A small image classifier, trained from scratch: batches of 64, trained on flat shapes of many kinds, plain or patterned, on busy backdrops.
Rows from block 3 of a small image classifier, named by matrix and row number. Each number is 500 + 25 x the weight over its row's rms, rounded and kept within 0 to 999. All counts start at 0. Numbers have three digits each.
After each channel's rows are labels from the 100 images, of 14976, where the channel reaches its highest value: "patch colour" is the nearest of a few named colours to the mean colour under the peak. Only what is clearly more common there than usual is listed. The data: flat shapes of many kinds, plain or patterned, on busy backdrops. In brackets: how many of the 100.
# sq0: squeeze pointwise conv (model.blocks.3.sq.0.weight, 40x160x1x1), inputs 80-159

sq0.33:481515510489488490531530505498531556515455487460513529492452486470494505514499514501506508461488453471443509505505422526486500469495461535535524468508524500507535478511531559474492546511566562502496514568515469481538492517510506454492549543
patch colour: red (29)

sq0.7:476459506503479484482518492511470486561430536532532498521480531512472503536483495511535533499463525448534506499489476482538477538464486467509432474505503446502490516526460500511479515450500495465495501527481456511508482481451491509491483470
patch colour: blue (56)

sq0.15:508452523487579483500469514497504504481507549507452493520539526516547479461491484509507487483535482479466490505520502454530509469461536529506518503513523518516487503506505476459510543533409434509487474475512486529489541564521508523559486543
patch colour: purple (27)

sq0.1:523521476472565469478572526523526509484498518508482515522467505509468450543513519477497524523446533488424523524510518488572463482476513513465481500547491464543503493498473465523496533484492521487486458503490485493512495531530488500476501488
patch colour: red (31); orange (28)

sq0.30:512500579478531511516503521503503493513474506488504469481510527545499532493479552576528460520464526485448567505511499478483505484524486550512484510487524470488505512472496521483502516534431456539473483464474483543574496529434483480486527498
patch colour: purple (41)

sq0.29:486456474524503517486483493517508497508493464551449523495530513479532486429528511472469456503477523466484515523527491498510486561441487460482612550497517512476553467531473505472505523520442483524477471506473492517447481459477491511498465482
patch colour: red (29)

sq0.27:462514522516534487516531496541466487493509489505522478510510493482522502534544525490484538544526488452479465501477533502556511525492559462523485458542468484537475516514469491479499472473452483509555520495543507533507528449493490471493499527
patch colour: grey (67)

sq0.6:496531473487522477493496434522473480530491522464513496501494491468473494469481463504492486457457507441446519506547469501490510541489477503477561513514516462505489484485472494475485541467535502493474487479477515489470522496473533487485474525
patch colour: green (26)

sq0.4:512471499508513448493571570510533508506474521487474519538512496493462523504479485460562494517435520527475495496515465431496478521483500484545499506490481504548480464506487509545531500496447516497518519447538489498490481552472486503473445503
patch colour: red (30)

sq0.9:497504440532491480499485475458478467512482490544450473479532449554474481443486541476488504447525544542507500485531501490484553541492471518464530449480485523501481503470495466502493515479485460456483502497496465482453505490559511488503493484
patch colour: purple (54); blue (35)

sq0.32:502521470480470511535475506479495492495521504506445527531557458462524497432504488474505500465490469524492498475504534528493496513483480484404502428481490539532466465487456481509526545491503507520498481518449511501438512531545485499504495502
patch colour: red (37)

sq0.13:508465495489518468472507523503507516513485494507527440512488546471469539550484519482522489478499529531466515468546477480509479496493543448522486446496524544486517483490475553480491462526490527525532452486508505491492523454581490512561492490
patch colour: green (53)

sq0.18:466498493517481418465512451494517501509504497483532527475457510483510551537510516510525470457485507496496502480508462502475491504501483449496512489431458529512495428468559506506515481517527533500482462527528509505523482424557444492481521448
patch colour: red (32)

sq0.34:501492536488513578516532511503539492504534513457506486537467499471467520491504490525467532489552480472469494521539541494489522501490503509508469518510511485491496519484485429489499464538501496462543498470510544500485537517487510503505542510
patch colour: green (28)

sq0.21:514502471460493425469465462537423512524502496496550464534505497523495492570502525467520480485510448516501461533501506503479449536491483474475551499460491546469453458496488488485486506475463485484523423478492511477462465466518457467507496477
patch colour: green (43)

sq0.10:459537503511494522548519505471501486501452551536515462531545505470504451482488512516477528463507502524443477491530510487488508545512500494440472529566482534536468530481514517512478502460479502490498505508512544490514528504542512497518541500
patch colour: green (44)

sq0.31:536499509524485515510535509502506560492521491530505437547486510484527493525523490521536528579503494490513479493469512506484498504434505471491538452490515488555484489506486489504511500454498522470479501446485492512493484513400504495533479471
patch colour: red (41); orange (27)

sq0.0:441507484489475469480481481463487520472483502528532513511555502470536482457501513516450493471504520529481463496499474496476468472507525506549539539456483471486442484488529566510509491486510552484492497468522530531489551461524452523507540471
patch colour: red (40)

sq0.35:520525458500491463532530511528476519492561463458544448479484529483452457551473500478469489520477494520458469471509472460518497484538502484532580481536525475512495535483509533485501456490490466497540492478495501498503508472589538492445538552
patch colour: brown (51)

sq0.12:503452566476521565484501475489471513533510502515470472495531490475475508505545459555520534479470533456475473529473492477471473491516466479475439477516528472467478488503505509489506505497464499512523478495483519497526494525505513528546561519
patch colour: blue (77)

sq0.2:470477492512500443522511513532512529468471476518525486547473544486518521508487491485470474559500538511489487512511511442509465511520531490508501466512514465478432490535528469484485514480480511502512510449520489557550516493468526507500536494
patch colour: green (44)

sq0.11:527480521521549499485445490474482462506503527463478560497492511471485497497512453492529495550523491490492450519488523491488490449496488480543501477547498445497495529536452471466498559529510479524469493477493454511491496446444481488470505510
patch colour: brown (68)

sq0.17:483463509510536452497438458460478497495543491508493476523430515493545474503503495509470476567556525496524500536505541526488467481492499499489520481482456469488544490566506458522470542503476461502464489499515460502553473484513468498507534483
patch colour: brown (51)

sq0.37:513497503491507506500541526490503520518470502475495497472485498475543502458506470502483471497435505424492512485495487476478506521484501443514507457481469492463506479535521528501501559549500507455510527454551449460516492527495474574483523540
patch colour: orange (33)